config.toml
train_examples = 52083
hop_length = 160
inner_norm = false
subsampling = 2
kernel_size = 5
mixing = "mixup"
residual_init = "none"
optimizer = "soap"
precondition_frequency = 20
max_precond_dim = 1024
one_sided = true
adamw_lr_other_params = 0.0011
gradient_centralization = true
adamw_weight_decay_other_params = 0.05
Rows from block 5 of a small sound classifier, named by matrix and row number. Rows with one number belong to one neuron. Each number is 200 + 40 x the weight over its row's rms, rounded and kept within 0 to 999. All counts start at 0. After the name is the row's rms in percent of the matrix's.
After each neuron's rows are labels from the 100 clips, of 14848, where the neuron reaches its highest value: "responds to" is what is common among them. Only what is clearly more common there than usual is listed. The data: chords played on synthesised instruments. In brackets: how many of the 100, against the usual share in percent.
# fc1: MLP up (model.blocks.5.mlp.fc1.weight, 768x192), inputs 0-63
# fc2: MLP down (model.blocks.5.mlp.fc2.weight, 192x768, transposed), outputs 0-63

fc1.94,116,213,172,313,213,197,199,228,157,197,209,193,243,205,198,208,132,112,250,273,196,140,256,259,212,187,245,217,226,220,260,267,211,208,217,220,145,226,250,242,160,250,287,255,279,216,229,211,185,213,184,180,209,158,177,196,166,193,220,175,194,181,230,253,173
fc2.94,101,151,191,249,170,170,194,183,157,182,177,177,184,166,227,247,121,173,192,244,246,169,194,252,244,210,168,197,164,226,261,193,181,200,224,194,191,243,191,210,207,309,220,129,162,259,124,199,191,211,221,159,218,194,191,134,296,177,160,219,169,99,214,215,194
responds to: the note G# (98 vs 29.5); the note C# (98 vs 29.9); root: C# (98 vs 8.3); the note C (93 vs 29.8)

fc1.511,111,172,217,244,139,185,267,143,129,193,228,220,180,241,221,221,190,213,239,101,164,262,243,189,364,177,196,255,258,196,120,225,201,156,122,159,196,242,180,225,125,228,64,247,202,229,166,241,205,182,185,261,265,149,220,191,186,168,166,164,160,151,164,283,221
fc2.511,115,228,179,147,222,143,132,295,254,235,226,185,209,213,200,166,228,236,203,164,181,219,185,192,280,216,240,217,121,245,131,255,218,164,271,296,211,199,240,211,246,144,202,203,191,169,172,259,187,177,172,267,238,126,180,162,244,204,207,193,188,164,177,242,179
responds to: harpsichord-like (71 vs 8.7); organ-like (29 vs 8.2)

fc1.523,094,176,146,145,191,125,189,177,218,208,248,208,209,222,220,162,222,196,214,165,253,145,218,214,144,151,209,176,197,183,226,271,264,217,240,128,242,131,246,251,164,301,199,236,169,269,224,147,161,231,275,204,191,251,248,129,180,195,185,191,227,201,198,212,171
fc2.523,089,199,195,121,213,208,240,187,153,229,220,252,197,154,156,229,238,174,150,225,168,147,210,222,125,253,209,222,195,272,244,181,159,249,215,245,229,222,235,224,187,265,168,245,212,176,143,177,218,239,162,246,179,217,121,228,266,182,193,215,261,191,242,157,147
responds to: the note B (100 vs 30); arpeggio (99 vs 49.8); playing: arpeggio up (97 vs 24.9)

fc1.662,096,222,203,154,221,234,200,276,236,234,236,174,207,211,182,157,165,122,209,212,170,263,145,156,134,224,243,232,181,202,308,192,173,143,227,222,195,201,171,219,205,226,142,219,289,217,183,137,200,215,140,304,256,208,217,153,189,197,137,168,146,220,191,160,198
fc2.662,108,148,192,223,221,196,167,174,195,223,155,162,219,124,164,231,171,220,195,166,220,230,200,204,188,214,249,201,197,247,223,164,187,187,201,250,292,173,198,183,252,172,289,180,203,233,253,184,191,167,179,209,193,100,142,255,125,161,220,116,263,184,169,204,141
responds to: harpsichord-like (77 vs 8.7); arpeggio (75 vs 49.8)

fc1.637,095,267,186,301,188,217,187,211,214,242,290,191,295,233,196,196,148,182,244,185,196,159,231,228,124,174,211,208,291,186,202,240,248,181,183,232,233,279,114,184,148,155,234,217,173,212,212,186,216,183,195,141,177,142,159,215,167,171,185,217,173,205,200,202,234
fc2.637,101,232,184,191,188,171,227,247,194,131,257,190,185,211,221,241,225,195,201,124,240,160,284,145,152,227,281,174,175,232,222,197,234,224,193,216,151,153,211,163,250,139,221,170,220,209,250,190,166,197,202,219,182,179,182,206,206,251,241,140,128,187,185,203,223
responds to: square lead (76 vs 8.4); white noise (32 vs 7.7)

fc1.290,095,163,167,196,226,176,257,191,170,182,178,193,166,122,174,133,166,219,155,192,254,261,173,219,252,163,202,220,162,202,124,230,161,202,191,198,240,211,166,207,153,151,187,187,196,204,159,216,197,183,234,223,150,243,152,210,227,172,268,222,213,141,300,294,178
fc2.290,099,203,210,235,222,209,228,261,195,199,270,110,163,159,122,210,218,191,206,192,131,291,201,240,162,189,271,233,113,263,232,103,165,268,197,204,268,164,119,155,240,179,176,175,276,209,148,272,197,158,135,175,195,302,256,210,192,247,160,230,232,249,158,281,177
responds to: arpeggio (85 vs 49.8); playing: arpeggio down (79 vs 24.9); clarinet-like (34 vs 8.4)

fc1.237,115,176,151,196,205,125,215,233,202,142,234,213,192,205,275,265,179,170,202,200,189,237,123,189,189,205,210,256,170,223,196,185,219,205,192,175,198,237,174,226,237,218,172,228,159,204,221,197,168,227,255,148,185,253,175,168,280,196,264,170,174,194,163,181,215
fc2.237,124,195,193,230,150,200,228,175,157,241,230,62,214,263,210,158,228,288,182,198,210,200,211,218,253,204,231,186,297,226,234,242,206,246,264,168,210,103,210,246,181,167,152,177,173,244,220,221,213,215,183,192,212,214,196,192,194,187,185,249,194,170,204,120,242
responds to: block (66 vs 25.1); dominant 9th (25 vs 8.7)

fc1.54,088,230,217,227,113,212,237,212,252,231,234,170,168,189,205,214,190,187,191,227,227,185,205,212,275,245,188,150,320,138,167,222,190,248,240,145,199,225,282,168,204,253,280,203,153,266,163,168,204,186,170,233,196,205,268,171,211,158,103,264,246,193,172,170,243
fc2.54,109,227,121,205,207,190,204,197,188,286,182,179,169,167,234,236,252,293,143,236,257,227,187,136,184,176,239,167,207,235,271,193,187,82,222,205,248,245,175,129,186,181,147,156,260,202,174,166,205,218,156,151,223,212,254,162,239,256,276,142,181,148,162,250,241
responds to: block (89 vs 25.1); plucked string-like (53 vs 8.1)

fc1.92,106,223,197,214,202,153,245,178,196,196,182,111,148,169,198,184,243,155,181,240,111,202,236,181,258,214,188,210,204,219,233,166,134,238,140,145,165,250,202,221,197,230,197,210,148,200,195,253,233,258,226,218,209,201,215,186,196,231,111,217,228,210,205,201,118
fc2.92,103,160,196,219,208,248,184,152,171,246,198,184,213,172,188,256,134,147,165,222,190,272,154,131,212,215,240,150,218,125,240,239,192,192,174,207,225,248,202,185,229,253,183,245,193,263,239,234,211,209,244,236,222,138,235,149,205,180,284,245,227,204,242,196,270
responds to: arpeggio (100 vs 49.8); playing: arpeggio down (100 vs 24.9); the note F# (90 vs 30.1); the note D# (81 vs 29.6)

fc1.71,098,223,140,202,92,196,247,213,213,149,169,188,200,202,142,187,159,219,164,208,198,201,126,194,172,142,109,194,216,209,234,218,249,293,204,187,275,132,198,135,206,240,255,96,199,116,197,186,275,161,255,164,205,195,231,207,220,224,186,170,155,168,214,194,128
fc2.71,099,195,238,237,231,312,116,267,244,214,186,202,224,230,247,277,171,188,206,231,211,244,227,218,226,236,158,197,98,254,194,172,213,209,194,197,124,238,195,166,194,178,185,197,266,176,163,200,322,162,264,144,174,228,299,263,171,161,189,173,236,206,240,263,171
responds to: the note A# (88 vs 29.6); the note F (68 vs 29.4); root: F (59 vs 8.2); sus4 (51 vs 8)

fc1.417,098,249,171,190,153,189,134,195,135,183,198,151,264,188,214,151,235,201,198,163,262,178,163,210,166,203,161,225,246,126,284,248,262,247,222,182,163,236,136,154,236,216,188,160,216,239,169,235,222,219,184,174,191,177,189,207,203,243,232,266,252,160,210,196,272
fc2.417,116,192,220,198,187,144,183,203,173,156,202,222,207,185,119,177,165,222,167,230,226,194,133,187,220,185,228,182,196,225,172,202,246,142,154,192,161,218,243,115,108,183,295,274,283,228,252,201,241,198,200,173,238,198,161,167,181,170,233,207,199,182,258,167,127
responds to: square lead (100 vs 8.4); arpeggio (79 vs 49.8)

fc1.510,116,154,169,180,231,206,201,199,206,170,188,214,221,181,155,270,144,238,196,109,252,275,198,213,238,202,214,232,168,211,248,210,206,203,199,250,171,203,151,202,178,193,187,236,162,158,181,260,114,219,253,282,206,172,291,146,206,206,221,158,171,238,176,264,266
fc2.510,101,175,228,249,217,152,265,143,182,232,164,144,261,210,235,128,209,166,208,237,211,219,66,228,165,231,264,174,139,224,203,151,207,191,197,151,161,189,200,119,151,239,221,188,197,221,192,238,305,180,123,280,179,198,181,182,232,173,222,211,205,203,225,284,150
responds to: piano-like (100 vs 8.3); arpeggio (78 vs 49.8)

fc1.154,093,217,156,215,193,206,212,256,209,187,169,158,127,227,230,238,223,130,150,173,157,182,106,225,213,224,194,177,158,252,174,203,180,189,242,192,156,189,234,151,254,237,264,176,127,157,197,179,222,173,156,173,206,215,358,183,188,190,248,130,139,227,224,142,175
fc2.154,102,256,235,160,199,273,204,151,222,213,228,214,210,154,141,206,213,207,184,196,214,145,211,215,182,186,268,215,221,192,138,200,238,190,205,159,238,184,269,191,157,188,219,252,183,243,233,214,175,242,157,232,208,150,164,160,244,215,173,101,227,211,161,157,176
responds to: harpsichord-like (37 vs 8.7); plucked string-like (32 vs 8.1)

fc1.586,088,249,249,214,208,219,181,160,186,269,209,153,229,147,246,175,238,212,187,313,214,199,228,241,174,184,283,157,194,259,233,131,178,213,185,152,218,241,276,188,220,261,211,140,265,223,176,222,164,235,157,195,225,222,88,189,188,248,183,186,128,128,244,220,224
fc2.586,093,243,259,211,247,210,228,236,199,201,236,193,276,279,143,172,206,205,199,256,173,195,220,218,175,222,206,162,330,265,226,219,240,221,145,202,212,195,194,173,179,193,151,137,148,238,193,213,165,238,261,190,154,267,128,227,210,162,184,241,231,190,189,241,156
responds to: electric piano-like (41 vs 8.1); white noise (27 vs 7.7)

fc1.482,087,147,161,231,317,253,245,194,195,248,194,239,108,110,229,192,150,155,225,222,227,219,251,228,151,170,188,82,229,272,235,147,154,205,219,287,233,135,232,197,199,207,229,200,183,231,123,269,166,160,118,199,232,153,170,246,194,227,231,125,156,264,207,236,173
fc2.482,102,147,229,145,180,224,164,180,253,237,168,174,264,298,154,172,198,265,188,198,164,174,226,263,235,238,218,222,247,247,226,206,210,188,214,188,147,264,206,185,116,154,214,237,131,258,173,285,179,187,183,200,277,156,175,164,259,163,135,243,252,212,224,152,211
responds to: harpsichord-like (65 vs 8.7); playing: arpeggio down (61 vs 24.9); instrument: string section-like (33 vs 8.5)

fc1.392,106,161,124,214,169,259,189,239,225,246,286,121,234,143,180,230,208,170,164,247,190,232,128,202,197,203,223,194,167,188,218,168,178,181,191,99,174,252,208,190,254,221,181,245,271,247,202,160,206,230,193,166,268,190,247,158,182,180,185,132,124,305,207,207,212
fc2.392,105,137,193,162,179,254,177,258,199,143,157,231,257,170,127,203,204,224,201,173,175,168,255,252,300,226,235,255,139,233,241,209,224,159,191,130,231,103,264,153,180,153,244,245,191,238,242,205,158,249,286,245,195,160,116,161,193,181,165,195,268,219,194,152,130
responds to: harpsichord-like (92 vs 8.7); block (77 vs 25.1)

fc1.670,118,143,201,231,280,212,247,164,233,181,229,209,185,173,227,288,251,241,180,212,237,228,182,224,219,195,222,162,209,251,155,235,195,241,186,216,258,209,199,253,221,230,193,142,177,190,213,191,142,227,236,222,198,221,219,141,251,215,187,168,203,203,157,232,256
fc2.670,123,152,257,170,236,160,286,208,167,266,193,207,259,191,267,231,194,250,144,261,283,192,79,197,164,224,195,108,181,202,210,204,232,167,185,201,171,196,243,207,163,230,289,196,250,262,234,223,259,147,158,236,173,181,189,269,204,182,265,203,223,199,218,195,121
responds to: piano-like (100 vs 8.3); arpeggio (87 vs 49.8); playing: arpeggio down (58 vs 24.9)

fc1.721,111,187,183,249,134,170,177,167,184,189,129,175,144,227,217,187,176,167,187,182,176,189,186,191,192,182,213,189,205,217,260,150,227,170,148,113,236,187,207,165,198,134,179,207,175,291,196,229,107,228,279,160,244,247,185,225,195,218,164,147,231,186,223,206,159
fc2.721,088,210,268,289,221,299,188,268,184,243,160,167,159,209,197,224,214,244,211,217,129,232,185,264,216,217,100,216,198,219,186,187,181,190,185,207,151,129,212,151,211,174,199,175,173,106,169,145,228,232,217,211,208,232,206,138,126,163,216,188,211,179,248,202,151
responds to: the note B (99 vs 30); inversion: second inversion (90 vs 30.8); the note G# (75 vs 29.5); root: F (55 vs 8.2)

fc1.128,100,185,225,202,147,184,182,286,193,136,175,172,110,150,212,209,176,188,250,284,179,123,219,247,234,203,147,232,211,160,208,162,227,210,221,223,207,174,234,134,195,58,264,162,274,239,176,144,270,222,190,296,203,114,229,113,209,268,182,209,194,186,187,200,166
fc2.128,105,210,163,213,252,158,185,165,170,199,205,227,225,244,183,260,201,135,250,244,183,141,177,141,212,155,243,199,230,117,194,255,174,174,288,222,186,330,240,160,152,119,221,146,215,210,250,206,249,287,153,83,159,191,230,248,205,275,208,224,248,166,234,200,132
responds to: the note B (93 vs 30); the note F# (86 vs 30.1); root: B (86 vs 8.3); playing: arpeggio down (63 vs 24.9)

fc1.166,107,190,173,282,269,274,218,174,209,200,217,176,175,157,207,251,221,192,221,228,212,198,242,250,162,174,141,220,186,129,200,226,273,141,198,174,215,137,178,265,205,170,115,176,235,183,219,198,163,139,130,195,161,171,229,209,185,220,209,223,213,186,218,262,225
fc2.166,102,200,247,146,240,200,211,151,240,225,214,226,152,135,239,153,151,236,263,232,146,293,143,173,220,236,170,234,50,145,216,190,163,267,224,235,225,204,175,237,240,174,135,202,244,128,234,217,187,243,180,254,187,240,254,123,220,189,193,182,205,180,196,130,200
responds to: thin (high-pass) (58 vs 12.3)

fc1.233,097,248,246,115,187,157,266,235,269,183,196,203,211,166,168,149,199,262,200,222,186,227,229,190,212,244,258,270,231,200,235,214,152,161,128,212,338,159,227,192,257,176,173,208,201,231,207,210,251,189,173,225,229,251,283,141,165,163,273,196,192,160,226,156,224
fc2.233,106,253,152,249,221,220,234,202,202,228,151,250,183,285,264,203,193,191,249,210,202,168,170,201,177,192,251,185,296,189,212,244,223,174,250,182,212,230,166,180,259,217,212,222,294,219,199,204,208,176,208,172,272,268,215,221,304,200,221,312,169,189,220,229,231
responds to: block (51 vs 25.1); saw pad (25 vs 8.2)

fc1.467,100,220,182,148,181,262,233,201,186,211,149,213,210,248,170,207,272,202,194,171,176,120,147,202,179,206,198,255,179,150,214,173,197,195,178,106,257,262,223,133,190,157,213,244,257,202,142,159,172,231,212,240,298,169,181,173,190,265,203,159,218,202,215,188,122
fc2.467,092,151,207,224,206,215,171,200,168,273,238,193,212,229,193,215,156,240,228,170,190,192,148,188,241,207,232,217,188,221,160,237,299,201,118,176,172,258,188,169,162,208,150,158,181,227,202,207,228,331,186,162,207,216,222,244,156,238,264,120,194,176,120,278,221
responds to: the note B (94 vs 30); the note F# (89 vs 30.1); root: B (88 vs 8.3); the note D# (79 vs 29.6)

fc1.45,103,205,214,148,156,173,241,194,193,159,174,170,192,217,119,154,168,152,180,121,198,210,162,235,140,181,226,202,125,194,277,204,206,236,204,155,298,191,110,264,262,197,254,197,232,245,147,191,220,244,200,207,237,194,178,188,233,242,265,241,158,222,284,162,227
fc2.45,110,213,138,187,186,195,216,254,205,240,172,139,244,268,176,191,139,211,123,169,182,177,149,182,161,213,280,165,169,225,305,188,130,222,254,217,281,232,169,225,163,268,183,173,290,228,215,230,219,173,191,199,228,230,203,134,154,193,233,136,184,208,123,234,182
responds to: block (75 vs 25.1); square lead (39 vs 8.4)

fc1.486,102,164,271,290,194,246,201,224,164,181,199,184,135,229,184,229,101,202,281,209,191,103,207,277,242,276,196,249,211,163,185,201,153,186,191,260,220,148,215,178,242,187,97,179,233,210,148,179,207,224,183,249,205,201,202,185,149,164,156,171,182,191,207,207,179
fc2.486,103,161,167,90,297,212,192,185,162,152,178,208,195,168,229,175,138,165,173,210,191,208,208,202,190,197,187,208,147,241,322,143,286,200,202,238,205,221,142,164,150,182,216,155,182,212,253,179,200,265,250,202,175,158,244,141,266,251,204,162,212,223,253,224,234
responds to: the note G# (84 vs 29.5); power chord (59 vs 8.4); root: C# (55 vs 8.3)

fc1.609,103,137,197,214,282,202,219,194,215,141,138,221,227,222,160,298,222,243,257,150,261,258,167,216,220,219,204,297,170,206,180,231,189,259,181,231,156,236,237,262,196,198,181,208,230,214,178,234,231,195,247,191,197,195,203,207,235,173,138,234,212,169,229,291,238
fc2.609,097,244,167,186,180,203,177,192,212,208,224,226,218,159,168,130,207,219,149,226,192,251,114,146,188,263,207,165,218,221,261,229,192,154,189,189,143,227,193,181,207,228,196,164,233,188,211,226,273,129,160,198,204,130,196,224,209,231,173,247,119,253,182,304,141
responds to: piano-like (94 vs 8.3); strummed (61 vs 25.1)

fc1.257,096,231,164,215,178,198,188,241,233,223,209,208,186,170,185,189,127,213,188,154,271,215,272,220,150,197,182,123,173,224,155,250,209,199,244,228,204,175,223,213,162,252,156,211,237,125,167,176,261,247,217,213,144,132,110,222,261,217,160,190,227,178,254,201,182
fc2.257,096,222,165,193,174,232,219,225,231,214,165,190,196,241,180,166,206,238,160,171,126,215,171,135,196,153,183,185,260,183,168,187,296,221,196,275,198,298,156,202,256,234,290,206,199,192,174,259,148,233,233,183,189,194,211,194,176,237,292,261,246,275,225,145,184
responds to: the note G# (86 vs 29.5); the note D (62 vs 29.4); playing: arpeggio down (56 vs 24.9); root: G# (46 vs 8.5)

fc1.23,099,149,235,259,212,242,234,222,216,186,184,231,148,189,172,124,187,208,215,177,179,190,272,246,216,156,193,133,196,256,287,192,186,171,224,213,173,200,244,209,171,170,228,278,156,257,133,290,181,199,128,219,201,198,226,247,165,166,171,165,108,281,218,278,208
fc2.23,107,229,237,239,175,213,209,218,225,213,190,220,227,258,191,197,226,251,247,206,172,199,240,203,340,225,179,221,164,250,240,195,121,222,256,220,229,223,156,200,120,123,137,183,161,190,190,162,138,200,211,252,299,151,234,262,165,193,168,171,241,198,225,132,177
responds to: harpsichord-like (61 vs 8.7)

fc1.722,104,244,309,178,189,249,216,177,197,195,171,210,240,205,178,223,209,188,232,231,191,266,208,211,190,197,228,155,203,236,251,85,158,168,239,204,98,220,150,152,218,165,147,228,118,104,143,252,271,184,168,235,195,238,147,101,218,226,175,280,223,254,209,166,221
fc2.722,097,145,218,198,147,207,201,225,244,167,228,158,170,181,215,116,237,122,152,211,207,256,269,199,182,170,223,205,198,187,196,300,178,151,161,204,242,230,170,202,94,164,249,206,147,102,262,185,225,212,181,166,177,221,274,188,197,172,219,240,215,217,197,170,234
responds to: the note B (73 vs 30); the note G# (69 vs 29.5); root: E (66 vs 8.2); add9 (61 vs 8.3)

fc1.140,101,222,220,221,172,259,213,116,259,214,198,193,175,239,192,100,68,170,203,134,146,245,148,194,177,225,197,232,171,128,188,216,172,213,269,209,146,213,230,269,231,162,212,201,126,223,185,270,184,221,215,167,184,201,169,191,198,199,200,170,254,210,206,176,138
fc2.140,097,239,284,203,169,179,245,232,147,150,232,222,197,161,243,147,175,224,169,147,179,266,163,214,286,203,150,184,187,192,174,215,275,185,224,218,249,164,203,166,279,192,198,184,234,293,204,188,280,262,208,155,228,157,232,183,197,156,282,166,129,167,172,133,242
responds to: the note A# (93 vs 29.6); the note C# (79 vs 29.9); root: D# (44 vs 8.3); root: A# (36 vs 8.2)

fc1.254,102,199,254,178,156,165,275,208,201,278,258,262,210,266,170,242,241,164,228,233,165,141,193,215,172,258,171,202,217,189,160,204,204,200,230,285,210,187,279,217,158,158,180,196,243,183,159,180,180,198,215,224,180,216,155,172,184,197,221,215,212,228,308,241,194
fc2.254,100,234,259,154,152,207,219,130,195,184,216,200,223,135,229,174,219,212,227,234,182,148,224,152,172,186,181,150,196,88,257,189,260,174,134,198,126,191,258,222,257,135,173,161,200,289,191,248,210,192,200,223,184,177,175,239,171,191,209,198,164,160,180,200,251
responds to: piano-like (25 vs 8.3)

fc1.625,095,274,164,193,199,144,237,230,218,228,236,183,198,224,175,160,187,179,171,245,203,142,186,160,204,216,146,255,170,219,253,180,252,241,134,254,278,111,135,269,178,181,261,294,215,203,193,170,196,258,154,214,196,208,304,241,168,199,150,192,179,242,163,171,162
fc2.625,097,137,200,184,224,232,216,197,189,224,162,210,251,182,142,237,173,228,229,215,124,233,195,170,208,244,234,226,228,218,130,129,182,283,278,208,198,228,170,213,271,231,230,177,183,189,240,247,130,168,229,249,190,155,197,223,156,181,215,216,152,208,196,149,226
responds to: arpeggio (99 vs 49.8); playing: arpeggio down (62 vs 24.9)

fc1.566,106,173,174,233,202,159,156,154,176,242,232,241,186,96,170,183,119,192,217,221,158,151,131,158,165,236,187,220,216,247,263,241,193,174,160,272,229,242,167,221,186,220,196,239,201,242,227,211,209,220,263,177,233,164,245,183,233,183,225,236,222,285,252,205,129
fc2.566,107,215,198,138,209,189,183,231,236,198,236,176,222,276,186,196,194,208,171,172,206,263,135,179,228,176,213,211,161,144,155,163,187,232,195,272,155,260,154,183,215,223,171,207,252,201,204,218,212,193,236,236,191,154,212,224,264,234,130,214,178,209,207,264,161
responds to: piano-like (54 vs 8.3); mains hum (26 vs 7.2)

fc1.527,099,192,119,215,222,192,249,187,206,140,163,213,221,202,211,233,191,185,206,204,188,226,190,221,164,275,229,197,188,196,127,152,217,180,303,185,76,166,197,260,151,196,204,261,203,191,199,226,181,78,143,245,252,206,224,167,222,161,226,233,186,237,236,189,164
fc2.527,101,222,158,174,230,158,183,172,180,144,180,167,197,171,191,196,153,186,164,243,197,177,178,170,222,207,126,231,114,214,211,104,168,232,120,233,124,213,188,203,222,190,206,262,201,191,200,214,217,221,208,214,191,183,200,149,167,207,240,254,166,218,116,216,227
responds to: the note G# (100 vs 29.5); the note A# (100 vs 29.6); the note C# (84 vs 29.9); root: A# (82 vs 8.2)

fc1.351,097,140,154,152,101,208,243,240,162,215,259,179,162,245,207,192,188,156,180,192,140,197,127,147,232,200,205,140,168,194,177,182,189,184,236,144,179,192,160,178,191,156,144,235,157,161,236,161,156,199,217,192,215,182,174,175,241,172,230,173,129,231,201,164,175
fc2.351,109,149,196,169,196,164,238,259,249,201,173,218,253,211,196,268,204,229,161,213,229,231,196,222,214,255,221,100,208,225,194,235,234,177,220,126,299,153,249,149,219,225,320,211,168,218,235,236,188,233,184,206,204,235,186,228,216,187,258,185,237,208,201,137,96
responds to: harpsichord-like (89 vs 8.7)

fc1.713,094,191,209,131,206,179,276,178,168,139,212,138,186,233,199,190,202,231,234,236,154,237,263,211,212,199,269,178,237,227,259,170,232,273,146,201,226,208,191,200,207,176,271,210,180,183,106,136,219,198,213,162,171,233,271,218,188,203,122,197,216,148,255,229,186
fc2.713,107,198,187,187,194,179,153,215,140,192,253,119,208,189,208,235,311,207,201,180,130,262,159,142,199,143,179,199,174,188,165,181,216,228,210,264,143,194,193,241,162,220,141,175,224,217,159,210,185,190,257,254,282,247,248,166,201,197,206,77,187,184,161,206,221
responds to: block (82 vs 25.1); string section-like (37 vs 8.5)

fc1.78,093,236,205,235,220,207,152,195,222,257,135,150,196,239,219,154,197,159,208,219,187,156,177,117,110,161,178,165,174,207,207,200,248,199,143,319,158,241,149,122,180,223,256,196,206,238,151,53,168,203,238,143,151,216,257,139,207,135,196,186,217,189,178,271,196
fc2.78,093,220,181,159,250,209,200,171,197,211,183,193,176,183,164,202,200,189,179,212,206,213,227,142,165,258,189,242,128,195,190,167,177,184,154,151,64,40,190,206,153,275,180,220,251,229,220,190,169,187,248,208,186,189,206,200,173,240,128,225,217,257,151,251,217
responds to: block (79 vs 25.1)

fc1.352,092,165,176,247,258,213,176,160,194,138,241,188,163,150,194,248,232,236,183,247,244,198,139,198,214,201,180,200,154,249,202,255,213,225,207,259,224,229,181,224,225,202,189,210,148,123,191,186,113,234,292,223,134,195,223,218,233,213,211,197,197,186,190,275,214
fc2.352,107,184,186,187,214,147,262,176,193,248,176,148,244,210,239,258,189,275,159,314,294,201,181,195,206,200,240,67,144,210,196,197,203,212,217,171,204,243,218,227,173,252,230,207,242,211,213,182,303,190,192,260,178,200,187,248,218,176,229,230,189,172,219,189,150
responds to: piano-like (100 vs 8.3)

fc1.33,097,166,208,257,170,292,242,192,187,283,237,183,191,207,200,221,216,190,220,95,202,159,196,259,221,175,233,275,219,138,170,184,267,198,211,123,248,190,140,192,196,278,256,173,209,98,312,161,225,166,222,252,213,228,210,196,234,228,208,135,224,172,210,198,183
fc2.33,095,160,205,238,133,208,71,220,176,255,171,143,210,227,107,167,259,165,164,208,159,137,228,107,167,269,218,206,206,223,220,206,260,218,169,214,238,142,197,198,213,240,178,197,166,162,208,225,197,143,244,199,220,127,188,260,166,217,150,183,236,177,213,198,257
responds to: the note B (79 vs 30); playing: arpeggio down (70 vs 24.9); root: B (48 vs 8.3); quality: dominant 9th (33 vs 8.7)

fc1.588,091,214,229,268,202,202,197,224,284,154,198,168,189,247,204,184,216,240,221,166,167,215,257,213,289,150,243,176,267,199,144,222,219,264,186,162,224,163,174,198,152,208,130,203,178,207,131,173,206,221,201,191,254,203,243,123,185,214,89,158,134,218,164,138,207
fc2.588,111,181,175,186,199,205,225,279,200,209,210,189,210,185,168,264,247,239,166,181,217,198,189,206,292,207,234,156,189,233,223,211,209,174,264,190,245,228,197,158,181,150,217,149,221,281,242,178,215,194,183,219,215,207,247,193,221,156,179,92,215,152,189,189,180
responds to: block (84 vs 25.1); marimba-like (50 vs 8.3); instrument: plucked string-like (34 vs 8.1)

fc1.356,096,194,169,246,219,207,236,204,149,180,246,235,204,193,152,211,183,211,233,218,203,157,265,222,159,152,190,242,218,222,211,180,229,168,158,142,290,194,209,185,186,190,149,102,171,226,124,184,262,226,173,269,221,105,217,157,199,256,179,194,307,218,230,235,189
fc2.356,093,202,217,234,227,165,206,172,204,249,144,253,211,231,219,241,184,191,208,211,213,157,223,183,225,236,197,202,195,142,166,144,141,234,177,188,210,225,293,187,177,207,152,218,192,175,246,228,213,196,171,163,180,211,238,208,154,178,141,122,163,236,220,213,199
responds to: the note B (100 vs 30); the note D (99 vs 29.4); root: B (45 vs 8.3); root: G (33 vs 8.4)

fc1.112,098,251,198,183,177,207,231,180,229,150,216,229,191,229,204,229,173,238,210,161,210,176,249,280,194,294,211,194,165,177,169,119,283,275,199,242,197,242,228,203,217,149,187,237,162,215,183,166,130,149,222,184,179,158,253,194,175,159,122,172,144,216,230,250,239
fc2.112,095,133,223,233,162,302,192,252,165,176,188,170,216,220,195,163,232,223,195,182,223,159,127,175,217,232,182,170,200,196,186,251,256,250,191,195,211,260,148,236,232,200,127,215,166,265,241,238,160,127,232,218,218,197,168,153,236,217,203,214,145,245,198,243,243
responds to: thin (high-pass) (54 vs 12.3); white noise (33 vs 7.7)

fc1.677,104,231,160,213,163,198,210,193,262,227,203,234,215,134,191,207,188,250,191,171,226,199,189,206,68,207,220,182,167,231,229,207,201,219,177,250,173,224,131,191,205,226,197,185,178,213,173,203,211,197,227,195,177,191,169,170,162,210,177,147,168,229,225,186,145
fc2.677,106,167,187,219,205,197,275,195,223,229,276,287,198,204,205,206,162,208,168,110,199,187,176,166,204,205,261,216,235,205,176,188,247,149,214,200,214,188,145,142,159,194,209,184,250,238,181,236,204,236,201,168,185,201,220,233,209,195,239,95,223,151,169,229,219
responds to: the note G# (95 vs 29.5); the note D# (83 vs 29.6); root: G# (77 vs 8.5)

fc1.16,111,157,252,181,197,121,195,229,145,161,207,200,320,265,217,176,232,173,277,235,164,274,264,183,194,250,164,220,178,252,197,109,232,173,241,180,235,210,169,138,158,163,209,225,139,175,229,199,288,260,181,148,201,206,148,186,202,190,193,198,218,209,179,207,146
fc2.16,100,144,204,168,92,179,198,163,288,211,274,205,195,196,150,214,241,154,278,214,86,245,178,163,230,212,193,223,193,141,182,202,253,219,146,218,206,202,223,262,132,262,216,260,195,155,156,168,196,175,188,159,223,210,165,213,156,194,228,239,315,252,227,206,223
responds to: the note G# (100 vs 29.5); the note F# (100 vs 30.1); the note E (92 vs 30.5); root: E (77 vs 8.2)

fc1.629,093,174,123,224,224,177,193,196,204,196,174,211,200,230,235,226,191,216,148,147,286,199,174,187,212,195,183,118,181,253,263,185,264,251,200,236,284,228,194,193,200,202,208,233,189,218,207,160,177,227,182,237,206,162,218,203,249,168,258,237,226,192,234,199,242
fc2.629,099,127,201,171,205,179,227,155,168,249,224,208,269,191,161,229,217,262,178,216,236,195,90,245,250,245,236,152,139,178,249,267,248,196,216,103,142,213,191,200,222,218,292,170,193,206,240,202,284,214,271,225,196,212,212,205,199,207,212,173,235,195,195,209,138
responds to: piano-like (75 vs 8.3)

fc1.60,097,161,177,229,198,197,233,232,223,183,218,144,204,218,184,206,187,169,222,243,189,174,228,177,108,164,233,190,213,223,163,104,218,127,219,174,206,209,178,205,157,266,185,181,191,262,187,267,230,175,174,84,197,228,264,239,106,127,211,243,154,219,193,204,184
fc2.60,106,231,206,239,245,233,154,188,182,127,259,187,216,162,182,199,221,219,194,240,100,229,140,228,142,172,202,219,26,215,232,220,168,218,237,206,224,276,191,234,172,152,192,219,216,185,213,212,194,246,209,203,208,223,198,207,220,186,171,78,204,270,219,228,188
responds to: arpeggio (100 vs 49.8); playing: arpeggio up (56 vs 24.9); horn-like (40 vs 8.4)